config = dict(
    image_size=64,
    horizontal_flip=True,
    rotation_deg=10,
    encoder_norm='batchnorm',
    encoder_depths=[12],
    text_encoder_causal=False,
    text_encoder_norm='layernorm',
    text_encoder_norm_position='pre',
    text_encoder_mlp_ratio=4,
    text_encoder_bias='none',
    text_encoder_parallel_block=False,
    residual_init='scaled_by_depth',
    optimizer='normuon',
    steps=4600,
    batch_size=256,
)
Rows from block 2 of the text encoder of a small contrastive image-text model, named by matrix and row number. Rows with one number belong to one neuron. Each number is 500 + 40 x the weight over its row's rms, rounded and kept within 0 to 999. All counts start at 0. Numbers have three digits each.
After each neuron's rows are labels from the 100 texts, of 14848, where the neuron reaches its largest size: "tokens" is the input token at the peak. Only what is clearly more common there than usual is listed. The data: made-up ball-and-stick molecule models. In brackets: how many of the 100, against the usual share in percent.
# gate: MLP gate (text_encoder.blocks.2.mlp.gate.weight, 768x192), inputs 64-127
# fc1: MLP up (text_encoder.blocks.2.mlp.fc1.weight, 768x192), inputs 64-127
# fc2: MLP down (text_encoder.blocks.2.mlp.fc2.weight, 192x768, transposed), outputs 64-127

gate.136:482506574519525432490534443509461419470432554552534505527484509541490522526526484511494536479550510629552472496511454474475480498457466504529518524595455537510495536559545511459499501498580466
fc1.136:534537467474485573512515495522480474437469523492587413496511502451464466543583517531482501444428511519498447518524546493486542414547483500556437465433403526481472539543471478449509536585458465
fc2.136:451452530524498468507540494413441468514491494497353526575499603553436514536475504410490512540508512499516545464533471536481471518471522516450513460535554545487505497450515483530490454503489612
tokens: "," (100 vs 19.6)

gate.371:454500533541483484476454517586508478511459483499574561508503513479478427453520456550477512456475544542508440554464525472484485465497557501489488512478456474434494485456403505477585474536501489
fc1.371:525549498539478514500486434445434495476483477507504518497498484466458537462469544428594483487511521445535528522468498542541440569514522596542519457499467513547496525477489481504531498501576518
fc2.371:504521553505531488510480561472466436535480523457499521529455486526479459482545517514499427466468501532515544497557515492472386523497544488502444475380543556506464492528480483504573460575503447
tokens: "and" (100 vs 7.9)

gate.344:443463485557467488457544587544545459532460545548488520448515524511492525427503453474508554498475464456511578418549490434474465481516517533533510549557586556554440417500459565416469519530423537
fc1.344:502439470491453549462516498488515512529527471607505460484511501476557479492478507559509520559491575516462434487490484561546489433495516483551523506429464506415547469560572504518492394493500459
fc2.344:520506550426470459539512440506449589496465436526561493512497454515528490462498492517442452534500530542508487535512523565561427515516516467556510505456416539493507463473494490564505502444573446
tokens: "-" (92 vs 1.9)

gate.636:476550466475414529487464478517589482468517423575508430499504525447570397523458496498459499562444555456482515460570521450511516524530456557504462439449478535494529474602475523492497472512484533
fc1.636:489551452491503524485464496530473430470514547512545471430541469529459422503575542517470526504546525515497458535465566558596425535548498496529494446467481484522500449521553497591534482483450431
fc2.636:500506499460505510549462494549526420476479560477539491590480498565539523482432443530532563545496456505415484523527465498482510457496488506513494503506497447513450496505443547430421517529512511
tokens: "sticks" (100 vs 3.9)

gate.31:483535503458419486510495542572486503477501505493454522487491533500475524484516494496459498471453534536568542476533558485464483521602535495474536490529547506564435392409479523468467529473399604
fc1.31:513535475521505462470530489532513429566528477405511480503563591465451511532518451452410508474491390511489552491519549520465548491494570582523468488584519547579494459444515496542493506488551507
fc2.31:528523515525572513485492484541601471504545628467472507500521517416506508541447540541508527499456434466509549478514508510470542455560501447498460538518519515547468463413447448489499476466486604
tokens: "-" (63 vs 1.9); "space" (37 vs 1.9)

gate.711:540565503509534533496545423481562446596491482517511513488523545528504489510521433467498477410480516515484483487461512514479544472493477473450475481518499435500493542555499522521438494616524535
fc1.711:465477577490533488492494503401454494431536455518481477474600433491469504521556545528522508575423530527530444479512483472526526512458477516548469456513559495496464553526427547516529467535472462
fc2.711:517509489507601487520573526577485439484521530495517468534554515488401491478525474446525473546461509491491507502473525497513547503527444509469519475505575538481472524451537524499511480488461499
tokens: "balls" (91 vs 9.8); "six" (9 vs 0.6)

gate.709:526489510435515464538573500485548510513506459552498518492570474504480462526553491516527498499481503457503445532459476473532448581463541517460501483516475594512451503512522461518570480558400411
fc1.709:435436512474541490436465531504508545470495505525461470540493499550558522493444519522533526510423528476491528540461437509458497549483501497486486383513620481511592516516484526499477524449475494
fc2.709:430458467481525531489503518548519521478476530473439451538526501474555484466493487492562499524456511532588565453445400549441477518492498473552521471538546503488553493436467594415479454509536544
tokens: "in" (71 vs 5.9); "sticks" (9 vs 3.9)

gate.213:513504453551502501538532440487483470584518521509539515477460491528591478478494505550511510574547513525498469514549533517441530444436448525544446434508424482495525544507494486483435441483511466
fc1.213:488485472547470526500495468429491503520457513490480562536449502509546520547543539497482494592500537474491487496527493482526508473485500555509515405488452459527544525459517462482441460436505546
fc2.213:585484494580514500512476436493459479537472526521519510468442504560539495494523485558476496558543506543437498499572494537449442477505467552511466464527523475499478549512532492536439536590561487
tokens: "," (100 vs 19.6)

gate.703:502519522552442415488511503520461481518466511454495532441521565549489462502598554457563558496424544517552471450458529487456529530456528591519571503592500498481483459491499509499472494474522460
fc1.703:447520500561495462480484544481512424543448548496450506560436487452519466573492557499475456493520478553518472514484448517502526481550515535551489519462484515507520507502492498482469517530515516
fc2.703:488509503550480532482476485486504534545582474496552456484494512539528448497521425636552515556508479566544516519504468465488480474572487476569459572404536488477479481487533500456490490548497446
tokens: "<end>" (100 vs 5.9)

gate.294:495488590540437464553551585487502460512495605511467452527498533553582519530511457406507532473463482486443439474511541448488527525569486529537519506490532485461553480427451500468517562445524524
fc1.294:494495438464583510469486485513574511441478523479494496487616448493471541502496516551559479553496517428519471569534454496494438592484531465439478473487513475534445539522474550506474452447470468
fc2.294:589492526489474567519528524474444501545533464534523480462448494485513467499453455490497505505514473570532462519472482468493436570502453498568490440477523459477529570551434603529518527481469456
tokens: "in" (93 vs 5.9)

gate.260:464550591547438515484536476563497441520570544520486494531488488514507455620454562537516509440554545513571422469479511512554563568460500461532457515544452514507482420531524500474553430547513526
fc1.260:518481503487486452526538484526480573493523490471525490465405483553439500523556525548537492526469554581498547465454546493549521422480461506469451443489477464470528485539549531485495540586463445
fc2.260:484500549445512453486589485488416458500548436523522432593495497472477506510553531390521437501473449478497420519515536497468580538537426481475504429445465494481579540537530550559474481384470522
tokens: "," (53 vs 19.6); "<end>" (47 vs 5.9)

gate.34:517556538517529489487506511513478491500570389442507502557472518561574527486488438637571498529503474421506557520507536518515461559491458461523437523532519519522473566512483488498514528521480484
fc1.34:512491520546481528484467503520552464501460565535557529462449547461472419467530511491446460481542590600470434482528572433496494497464497475452534487509557523468525509527526505484497568469455484
fc2.34:512507563503500502510526510519539559518534488473498498503479570494538516426487469529483511444494466517524592495529482487527524464453554458569514479493469544435525523465501493526538488474580549
tokens: "<end>" (100 vs 5.9)

gate.729:470483590522572469508445493516528493517449500522457629475449503526498489475477543535519546531563499470488488509496526517450473436406552419465443517532572504577560484485529469487452564375547525
fc1.729:484519534524536523531521467519525454466442553524500557495494555500489478507527545471486537439474514565498526555520544574467491527466495409517442596519494549505516468457433472465493477471524503
fc2.729:566479385484472561441433525385542526466510465514517420438541483502538481503530518544567520473547519517508523552502461449516532503451475512436427464470477493483499532549481582606538506501470520
tokens: "white" (100 vs 4.6)

gate.373:527492524546510509522520482524555464533504460560539418511494557433465456506494496551456456652576537463558522482481452494544506493570493446547460562538457535501491491472545468510459454524505441
fc1.373:510517451467407502526523475562499554518432527568464499519471430496487448515529544520477543473454484557484485459537536536465505466506522507447611501439529513504582508532515550498522473499520482
fc2.373:414483529410464564501493566501528517499530481473469423437485528497494533541476592485419577510491484629531497493519562479457501527439486518520489495487506474479465566532466561455586536412472532
tokens: "orange" (67 vs 1.6); "green" (33 vs 2.4)

gate.480:485497530628533466443448498453524531506520483518426488517505467533550478546499478467454540460471555462501533562553484527424563512477512541503504515451491514500518471504492453469425479484464528
fc1.480:577505580486444556523498507503510509441435480523558591497473546478458373500496497551494503511489504532432493499548513560547501497506559491525467529516453535458483510539452453454433536515475490
fc2.480:454604446513468493477499438593403526565605452486575450463551427553546521440512508510565494495515533479422498508501492517534503497550499503486554484492501491494506512540431533571538494455498520
tokens: "seven" (100 vs 0.6)

gate.524:463484524551511562458471493464529509522498423488451480462507505441530543546505498544581471474467502482445558475514505569540553481474471509553480465528409495467448491489548513448467526502478477
fc1.524:554509483463522435446513498576448584531468523474570488510498483551466503465489467429465492485540479512527426541490504413562476558462537511457526551483574510506525512522501484526525565524494510
fc2.524:454496566548504442448515469474544447499507460513441507455495514513528475590520496537545402476461584428442468441517500519518494440437481503491495522491478513448479528547541563513496471514521482
tokens: "-" (100 vs 1.9)

gate.592:468538588527497559533496485423518461503503512535524530528534474552469592569545454441552532507495492482557486459429448541522477540536498503560454494504460442498496526528547511441520530592462489
fc1.592:499482541545467523591485455505504506439531437517496538533533460522521511516506446514520379528527487506496532529551430537416504511454479477494413496489539521419504512529511486499483453477476471
fc2.592:545496507534564406554516511515555477517428613520463506474565524511560446503490492573509496475486512407472491428563476462487466465529496613500495464538515478556477498498436498437450507498513520
tokens: "balls" (100 vs 9.8)

gate.243:444517539494537489546549517478540429480522496461551475570436598535474594503584472476499541515491492526458468449510526533556505477451515477497486560557471531507460476484553456527493489497455445
fc1.243:543519488500563506490454446564525479495502451525472497514491486563583485511433517405531443487546581450446544468537459515517482527505478504495501482512552452586515515463458463477573516491517542
fc2.243:541520424452450506570506541510464507524454497521468497538512516549545519506410516499517513530512507496508502515439542515467526507515511481526539548546548500502427455468472509415551501505481502
tokens: "," (100 vs 19.6)

gate.303:505539505447505471508536494522495471439551507601508569518502486517516460478494527468475454454490489558531545485539478516579524479541514430579643485480531445562495504491496493475508446414513515
fc1.303:527485510542438519492460492466535455457493444579474512505528477451487499440502531503513534576569547464574509549472510470479522576524470526480557476488467538523535540472444499479492542502564493
fc2.303:573421559523464513513488503482483434408485499480510551539541530550487487391485510484481504504521496481505496432504498556505493443507446482464584500533489494541469490444487462521495567544530518
tokens: "orange" (100 vs 1.6)

gate.523:508516572485489512451561591503563485503523509531452492577473494509554485480494488535517482536536497515502569529563496430512461523451453497563514495438470503537498519508472455485431524555483508
fc1.523:466545517540538525455424435473493563476544411454544510438462510434519509551447518521494525487488490523467535512470487595500540459516556520503476441536487529448488477397543421483500510436488543
fc2.523:418456504547548472475505550510550537460490486473490508549542545475511560511394517603507449520519457547437485573434491512490539475518514514557547513577477610508427507525533535484477451438470502
tokens: "sticks" (92 vs 3.9)

gate.10:529436482422534479553486469505442399499532534568479511480540441521490513472552470492485516476461520403473520485551516479528517460569580496489520452522458477505416445540499593484480490562441479
fc1.10:463530468501494518502516563385572496563459444527552456504553507527503522459556520507462449504548473502441516499479567567497523532519494476504529526508474538431468535506561486460454525557477487
fc2.10:444517460507493526475553464499521489530501516446518538457516478437467491566447482520525507533444489414515541486496560474484477426444471489499485472562520583528451503431513456527473547492542523
tokens: "-" (57 vs 1.9); "," (43 vs 19.6)

gate.448:496587477494591496527434537471452437529513518500527535433516518510478543606532522456494529538586473487510461514454444554485509539452480450521483465471434447516469550421515455506492415529528490
fc1.448:497487509514446436519536493483553549509439481529479535559500533507469526413429509443434550475508517570515441564485491504489578496460512500478473588466572484454572579458523640475479483439516489
fc2.448:456506508509543505483469542554473466465517510466494464494523492457499496584541382522542448552475477392468557458523509478528458466452523531544521454531446490589467451494449481470456553559462570
tokens: "filling" (100 vs 1.9)

gate.737:514487442532488497541465454513428517461511503482608502547464515481463538388534494552523489526508523396489464576506460473536429513530603434490587504446564531461496542515452554513536482492569490
fc1.737:536592513487458517555470495473541400492570511580545445451529480478446482464560536488492567505503537483537476508520510499554526579477455505559502479432487520549363472556500472464591479442484518
fc2.737:513400567454511522557532435515571524477498511505523446547561473507497476515490492504472532507529493464430531464598435491500454527485484508530554515560508531439534476472414460521361522554549554
tokens: "-" (100 vs 1.9)

gate.760:565514500467526436501511540543517520519516502502392487499544476533477460574412486499524524489496488453515561546542541441500528519494404503528567515492489551508533436505462452524434468474498521
fc1.760:475444536477497471465433458448480504570553551423435485507479568497469529496431548511497534531500457482521566554522540554477471540534509564460499494548510529535581492460536491510493547450515466
fc2.760:442524474553584459565513507534435446558506566485564483525514561524595465594454535507437494509469519524503477515482550576507472411514509500538486522561514428551537505454533546464533534480532469
tokens: "," (100 vs 19.6)

gate.55:533534482547501507492462463428444474521478482507535435478466588554517541496449485443501466522527518508474485412466492477526516481420562508520545506571491484521556460489476481501492470518595560
fc1.55:494506437507481562587535525443501485479511468476497527466509566563557484485507434414435475476531514518488509503460467492557550503497516559563540489535525512477565491526428494481406491456472500
fc2.55:478542470494515599554468494497469519533502526486588491517548464513565494481542560547444524458519605548518478473477485415536489448510450495545552516502459500488474495505431506514603515509432444
tokens: "white" (100 vs 4.6)

gate.153:550534494500495516514458492549455457447493481510560570523506496550494470467502520528592516462527506513529524482480524481468503498549541519488435568550539555420445442543504587380459518509494424
fc1.153:540542475492450484466463464554454489509548488511477585451537509396558496525485505516490491537508438510585513475503480492421507498491459495515503481600472476532536578514583516447509530557550555
fc2.153:483517427465537521415499499506474551479509587486488417533510533486482476513472505490528524481556505561476540519558485464481509561587504536476440450578509545462534510511466533437443531519489447
tokens: "purple" (100 vs 1.6)

gate.403:459528561520509455450419492499438447416502539531540522447567506495536516493499561539596483501497534500460470536542452530555492474496392495513495481554528489554556479457500513582543460559473540
fc1.403:516517521491492421455476510589418547491575478507501533444489458490586440443495513557468441516495472494550453488538517484570453468502461571531465514518533470523543467449511451516534510531591509
fc2.403:522536539522465518531536505440448464553503537434521463575518454525498539480528493489452556541531453480493511549405487471492496476478511545493550476511485523488460429518473508555542541470563535
tokens: "five" (100 vs 0.6)

gate.330:523512489538482489455504486478458554484530508568519441423462533485499535470484501538566466537464488500529582466523497538463521487538453542501557465465506435536560577492440502430450455515463446
fc1.330:517459490503477435503481490533497462529562509501480467490513466530438512481521533469470511509480497447601461528485516559533550498519470519522507533475570478503415510484464543482525474534530580
fc2.330:401515494481460481560531567531533506463535500461563523447511541485516466546474510524561518502532511519463589503429489537464534507515489534406443453495497473475499487562441473497556525450507512
tokens: "filling" (100 vs 1.9)

gate.216:494516511586529491494540564472495575587466447467466513537542517525530466503490585499484485570556408566442520545462560520462505533492521557506577494495543486516500524584439458482495470467503514
fc1.216:595441466460546483547472483502489594493521522529427432517548455559476456588541433438572485544519550397558517523459506507488416539499503514498493517464480488483544455509512433556587492571501517
fc2.216:511533515465522534512488441489512520473505529508517491463474456475494491544486447501543495440489566467515542521491510444463542509437561481496504554454498496471440450500529493568559487516592481
tokens: "<end>" (100 vs 5.9)

gate.541:493573403512512507539490474565536508530434491571459449471467487487504540517469517459547533505451560545476499494519435532467469499506458592443423398506546450485546539486534435481503433510452517
fc1.541:488497477497522480527607506433478587522480493523529461560516540429500552566505538477527478496565536535437521501505463542448530472484479485456489584473455484449521545461479502469469481485543434
fc2.541:473504519534570503468506496428530581499512504437503449514492528516477545529412536569540474511571495480512457510481560527493546479460528442533524558476517497575476447499468493516499526394521454
tokens: "in" (100 vs 5.9)

gate.476:552534513487557526471469547519480438524494535556455527574537508475480458494541534478506521539516544473494491540485525530422543502490479581493437498561408467512437468468507498561448569602547487
fc1.476:481514528493457433520608471505452543486465490504495516446510509512401501483511517553469525496421545531473471527520583504512550449493556460497451513493557445473485465514552510555456483514483510
fc2.476:484554558529552494474473524459508482523467490593458523480450504574461473547499519516563483526493512537519484537478548440470556500517441440499502529525537458498481538535496478517510473537546456
tokens: "orange" (100 vs 1.6)

gate.129:505451472498460553507478520514491444546521438530505474509494436553469529557437561463512507587443570463506456430552525501485442510568450525436500509492496505477503496468478427474516536487446532
fc1.129:481463539564528538465516464477507494451528472478469564476546516567486568541539457501480485439465430485501501519589465495440477535523506516484520497589504479544491506512395532489538537549531543
fc2.129:485460560483498490462463509504455475582519472505518476451504489525471452470500518483470455538573562505500485598534519557478484511502558491460473463494571525459550543515512545505481533482490498
tokens: "filling" (100 vs 1.9)

gate.565:443468573454559507533486521513526458471465500530543525493470387468401490474466560528511457484492522510471475450517513570537513542481516487437542435479538482462510475511543450501539562518541499
fc1.565:551574422520467496499505508504514471514552499480493463408599561529561519483554422514491552531509492496499542490509531467477517467509473398503436505555436608540467529503527497545451474412474508
fc2.565:503446513509560502509550539491513487498522432535509488548486398509492488437476490550530474478509456542499521473459474472469484494468565482513525500468592543435527509524511511483558499509511597
tokens: "balls" (100 vs 9.8)

gate.297:592550484487515545438478516522448514470511484508477523526447481540487464495536496495441516529516490541582515581467493524506533501519460523508522525554461558442475465506481528473536457572433556
fc1.297:518481534566460457495496531521552516463543425534465563505466478459516479506489518525514559516522446482454501457494471557559529453482489454553495532473461481488472511481467534507552596471461517
fc2.297:517477498473518560530461476473486504519479509452516472530414500479538486420462480432462519508527495477564461482451448542517513566455561513451548545515492502428544424448511530520490492550547501
tokens: "and" (100 vs 7.9)

gate.490:531495512504542493452486541507509531452552535575462515533438571574464482544535472451478479461544536561428534519546498513500459531556531471534505472483512498503559421472476410579470536504494467
fc1.490:538497457551497470478540497450532521538445505489505497458480613444472540545462501364479532536499484515451467570515527542456507477482497508558503465508402575515519481404506405487473532500465488
fc2.490:485577537525534536525423513472497561491481464504520516557598460520554498533408483576502549612560514499476431446491576425487476477494421510535527564490525498576475444511528538505454551514485536
tokens: "five" (54 vs 0.6)

gate.95:535455509463475563470519586478433621522499486516505409527523438476576540516495504520528503486461459512506470482534572469453509546483433507518478441528549507506526501480442549438438476515472576
fc1.95:481538518505486534487533508518527520475438496538455504496464449502495508500425514591559551533532562526527433497439458577565425513500535525513560496512549481512511541530507475443544508475509489
fc2.95:424527557523523589439513465460528554461531458550512447552447470523513506457523526523457498538515520483478478452402556481511569437515493478527451502486457516492569493488565499508452530528547448
tokens: "-" (100 vs 1.9)

gate.479:474487513532492507564508470521487529549552567560506452457491557569560549428453493551506478482488496500474511461513520465500480493534450531538481530509542463582539553571478475441442508545480494
fc1.479:476555485500558498416479503504419522510500473512606459560425508429453487537524489479468543469427459551504467531478459529583536482466560512531486512509520479482512401484518459491493525435405552
fc2.479:530456560527484521463437507497541529477533547451459525422509575446482524424567494512505439512560487524529465534504448523505524492437533397558470530410483560482487422479514530436531520514556510
tokens: "orange" (100 vs 1.6)

gate.522:470463553566549419555471483481460531553517518563493439540496459495566519582444460468480519510465533521504452538471404523445477502472545442473470478506499505520527539499553486492501491576520515
fc1.522:529507514450472518568420457549534507534488531552491453479466500536550408508462511549579544482511532496538427550486490540453451468511439580496497494532472525500521544517558486505487507507442475
fc2.522:431481487543486524445531518453496503530418548489478488501432513508458522520473478527515461490468529471575515496486559527534489531511545484517423513439511522500454413486393457519584540551507489
tokens: "space" (100 vs 1.9)

gate.650:522512542540547450554547510549463493457468473446514576493460504531435481509467407482507525488528434486515467482556490476537491468438527480460581484529450462556440486455505562554511567498455510
fc1.650:545483521614508549453465488480599478556448488477505501475496504503562458497476450544564519530448483469455493525530470542479433506438512540447494482469501452516561581515559404566476517458535465
fc2.650:465468521575430503514513460577448517473586463480517488455521496430550522524532514447514460514476474529491549529518566556514495467431498467532471499492578458522465492475547481463512468464529540
tokens: "five" (75 vs 0.6)

gate.418:530544412489533511509474501476486452491521507440538507448559506459431472536482547535510455525518507497556524472553541460495484463455463539451485470572486500447422537476438514502568427528480509
fc1.418:486539502518459546491564544447589517520486485505476493523527575507540519548475423496526548440494536517524536466453495509511498535512464490457475587445502484483488468444494504517459533513530428
fc2.418:564505516497597453489494422476473469423496454472512502455539487499467473536505546511403391595511522471500452502533462461517514532492518476490521429504489533510525534555535482475570507494518478
tokens: "<end>" (100 vs 5.9)

gate.727:498505550583458460438475519478513440480562528493507558498510469498548455546442539486624580501475436576480450431526484474515521497564505570460542500437535418595500519491578569512462500553555520
fc1.727:444549475485493442509489507539542443482491498470559526427502446474513535486416477538512508482520496468502490480524519586552467493498468525452574512476500460579479516457548454544498448485502521
fc2.727:570475491505506544493454437430457544548504511487502454466492500516557483418485549479483575494489457454475527432497453553542468542498458490534509498446471408499469505524503519569504570487588505
tokens: "five" (100 vs 0.6)

gate.763:449547539572554529458463531391506559532528439423480497589525488519490533581549441524422462495503447528452595518472475483467523525495499497460484475514434485549496484471571451454455551507530521
fc1.763:510543443496509491567492428551453439519416476515542583454428527489486460452470533501553419494468513486513441487490559513565470517486543526488477491500561539453419536491501532494533442483488482
fc2.763:414478516520512553454535595438545549512516471515557466537559503530462528490477481540428514513498484488519559544499457518490555508461484500582440484548391486508491495474494474497431532501432520
tokens: "sticks" (93 vs 3.9)

gate.431:500472517463440450435518460506426502519509514480479511589501460477445529430518594552457544486431493469507507437492470524499536513547415543517499494587505501556435564502445496523477456486479575
fc1.431:485550455534567564513436565433523474407535511572499527443494485458459428495518537481500483488501510533546443527509435545435422410538467504500540473406513505517551526492512503538499493514508493
fc2.431:432493457555469470447553493465577518416481493468559505493581539506537520548544502470456549520517506416488539602477406521455536465544479548539507497510523513541470422515533502506479542494498445
tokens: "five" (76 vs 0.6)

gate.285:594508555468442509500503529545453457539554452487487506515519548532483489529517458537541486571528533522520482498481567491558515504525504537484487511441528450482470468452464462466475507526514520
fc1.285:450461572514468467409541486444490459481514507464486489512543559448438530414529453513477485525465486469472497508498469532472502585456516532550524475568509500511514464525521496511447470522565546
fc2.285:573542402562523442486494496502472470490452495458458475567524446457514520382550509486518511480501455483519493466528496519507548484537461512481544485462490516464510483513506579505565451395533570
tokens: "space" (52 vs 1.9); "," (48 vs 19.6)

gate.582:415506512615582536448450464494526508545477527455426532494461505517450493486465479463523501431410533528437528518533524445502455549531567580576491494516539563487498520526506511461536494521478508
fc1.582:406589474544488444518504455590541479532488472520471532457517420552472511540516536504511454462435497500562501525524551502473549506494462521533495469542501520514510540509488573560572438512483580
fc2.582:609429469504538488506499484441536502498460555466488549489449556482550557508491503533554480442506504478470518531524448486460491456440475505492490532494552533526570472491583474401495497472537484
tokens: "seven" (100 vs 0.6)

gate.766:521464522502465500453518493550452515462484513503532516580450466447473489479592506422484409531495478547416465494574413461458488516483501488529504574501448478510504478494566475454542483570506482
fc1.766:512467526487420426487540495505461497470588493493516509491502445490479487530521506507536451518517484416585473527462544475477609493507540482521488512447537541525465542512480429536519545545545565
fc2.766:476514492499508498486511572503506531469468544558527616486475520532479490473574470471579495478544456554441509466559514438481582546484419482413443426542496461553520441471538530538437443553460446
tokens: "and" (96 vs 7.9)

gate.44:442493531533505526507517469489541508509514451458481491538513441471499560486459483538522495577482488483448545508543467475482515514522521549487486461371554476525514546510524506455523489535485504
fc1.44:455551515482457462529429461442473446479548491509511471496487492564476459566503553470522478519496503548519485557507502471508502463465559503522442459564499479440448509509479513486441529553461478
fc2.44:436507504448501524396382492544521525516563487414452487508544466466555478536451491515511518492521459572520556482506523489574579505462493507486557579490511470496492450420483514450553487524484514
tokens: "in" (100 vs 5.9)

gate.744:570492492505550437480438505464459521549492456506486387500447485538525523501475494480540512479531443423524515492531574490477514498501506447509511515533523557517484456520524523515507471500605578
fc1.744:492475516430490492488526532530528510537552488487478549468528579532482482473533506486404519559512592554510531568572497477521550539557524493434510478494519499459476518549465503453443467495409441
fc2.744:576537510470549586555506535490434493543538501488611530519515460560545468492510570506466491467507516541537494569490454486539510506466495528475543436483436443470486533496457454605584560514480511
tokens: "white" (100 vs 4.6)

gate.584:413441461544499445477451523484514490525554492518498507568584524518496463533458503498513442503459557421500444526527496486456608548534478528528499515603519556447460528499509476561478458459494521
fc1.584:468515527578534506468457470485472488483474508497473522447556522502483512561395490423469471491511524488504416496486451538515552516571461513576496454492431499491526438451462540500460538499456543
fc2.584:505538511542496537517448582485552500526522518428499444490567512392517488518468509519506553462389546460550582528510499513635522513486524559486478474453510478486512480510491515373487438451531474
tokens: "seven" (45 vs 0.6); "eight" (45 vs 0.6); "sticks" (10 vs 3.9)

gate.326:540424509470493521548512573567453522510489491453442500592501560523532504524552430436556542570477544517512552478510403467441496494508471550521425539511450466516571451444517512467466484519524413
fc1.326:471528481444506516489477527471514456471508452423496512487506511565478490569434481523534494457489470566524573454530594485541528484492486539550493559513502516467507496523539502501497502537560581
fc2.326:465529489555464490471465493527528524509518523549601544449551465456496530494510503430424518515486546501537464555453455510467475537504478544475574524531494533510479448546505448545505567520502502
tokens: "purple" (100 vs 1.6)

gate.749:446541538477449424506466479547458419475491458541493507494494465460405460497469446519457500534507501435557434513530542544550570530501457561480507445578494502526509470536482461526471538466492488
fc1.749:434477539512518521465480488456515504464484490471490559482500492512475526564479511423514500444501465516476508478479507483548535514578513538457534560536516454466478562547495509555549474492548557
fc2.749:530468490542411545461535466543483536537493543494531467481543461523519536486575528487531500505518549473484452419543505498496484489489572443544598515455463531629505478493504536452450522564500408
tokens: "balls" (96 vs 9.8)

gate.192:501528482516486496482507470528518511517465489534502479459489526545530508525496591474519511497453470455512446556465558458443511501389398463476526424490502523477584466524522433482525493431404551
fc1.192:500541574537522524481484432442612498483447471481461502555486469445496497522550486471435488485526554458462544553585369498435492524495499499548504461516436505472512524502421501484487448505475525
fc2.192:517415538470509512448504554487500508493430457488495578493494534475405457484418537524517466471534468596510528497491478469520478521522592545478559482551470568442518493492465518500497506496595501
tokens: "filling" (100 vs 1.9)

gate.662:506559471537486508385460493561480485500539501443449529499496514496572532492513509561489543390456462497495547490440488475483485502500459471513459498573557587478467511557515487437488495511478513
fc1.662:485466503468546485594556478468490524488477519470487519467543498517457480544464534473542465584603540510481488511454476465459491523471502571527496523452567404524496467420476472527498500488516510
fc2.662:529535537482495509417473462508465495542558464453496494537495477473566592463463533549520577513402491505437572442444464461500506417497462479561481516521541549407545549532497527513438479576546473
tokens: "and" (52 vs 7.9); "," (47 vs 19.6)

gate.710:483464560455530406484499460441422507499481505531502466466534499499516440479475465535483503507516478481529525576500499532503513462501569513509517475529436570536488442467532494522541433491515550
fc1.710:537550453523539518476527487474489462514492466496467452556447462517508507499519574472540516540461505483432452379508565466471465529478504491501549484565581482481524561476515505493505525522508557
fc2.710:497549539564511446516484468574512516463414508469462495504491546524450445535446487502529443500518469424431490496494490515457541467494522525470462519539530482474513504511494543444438468519575449
tokens: "white" (100 vs 4.6)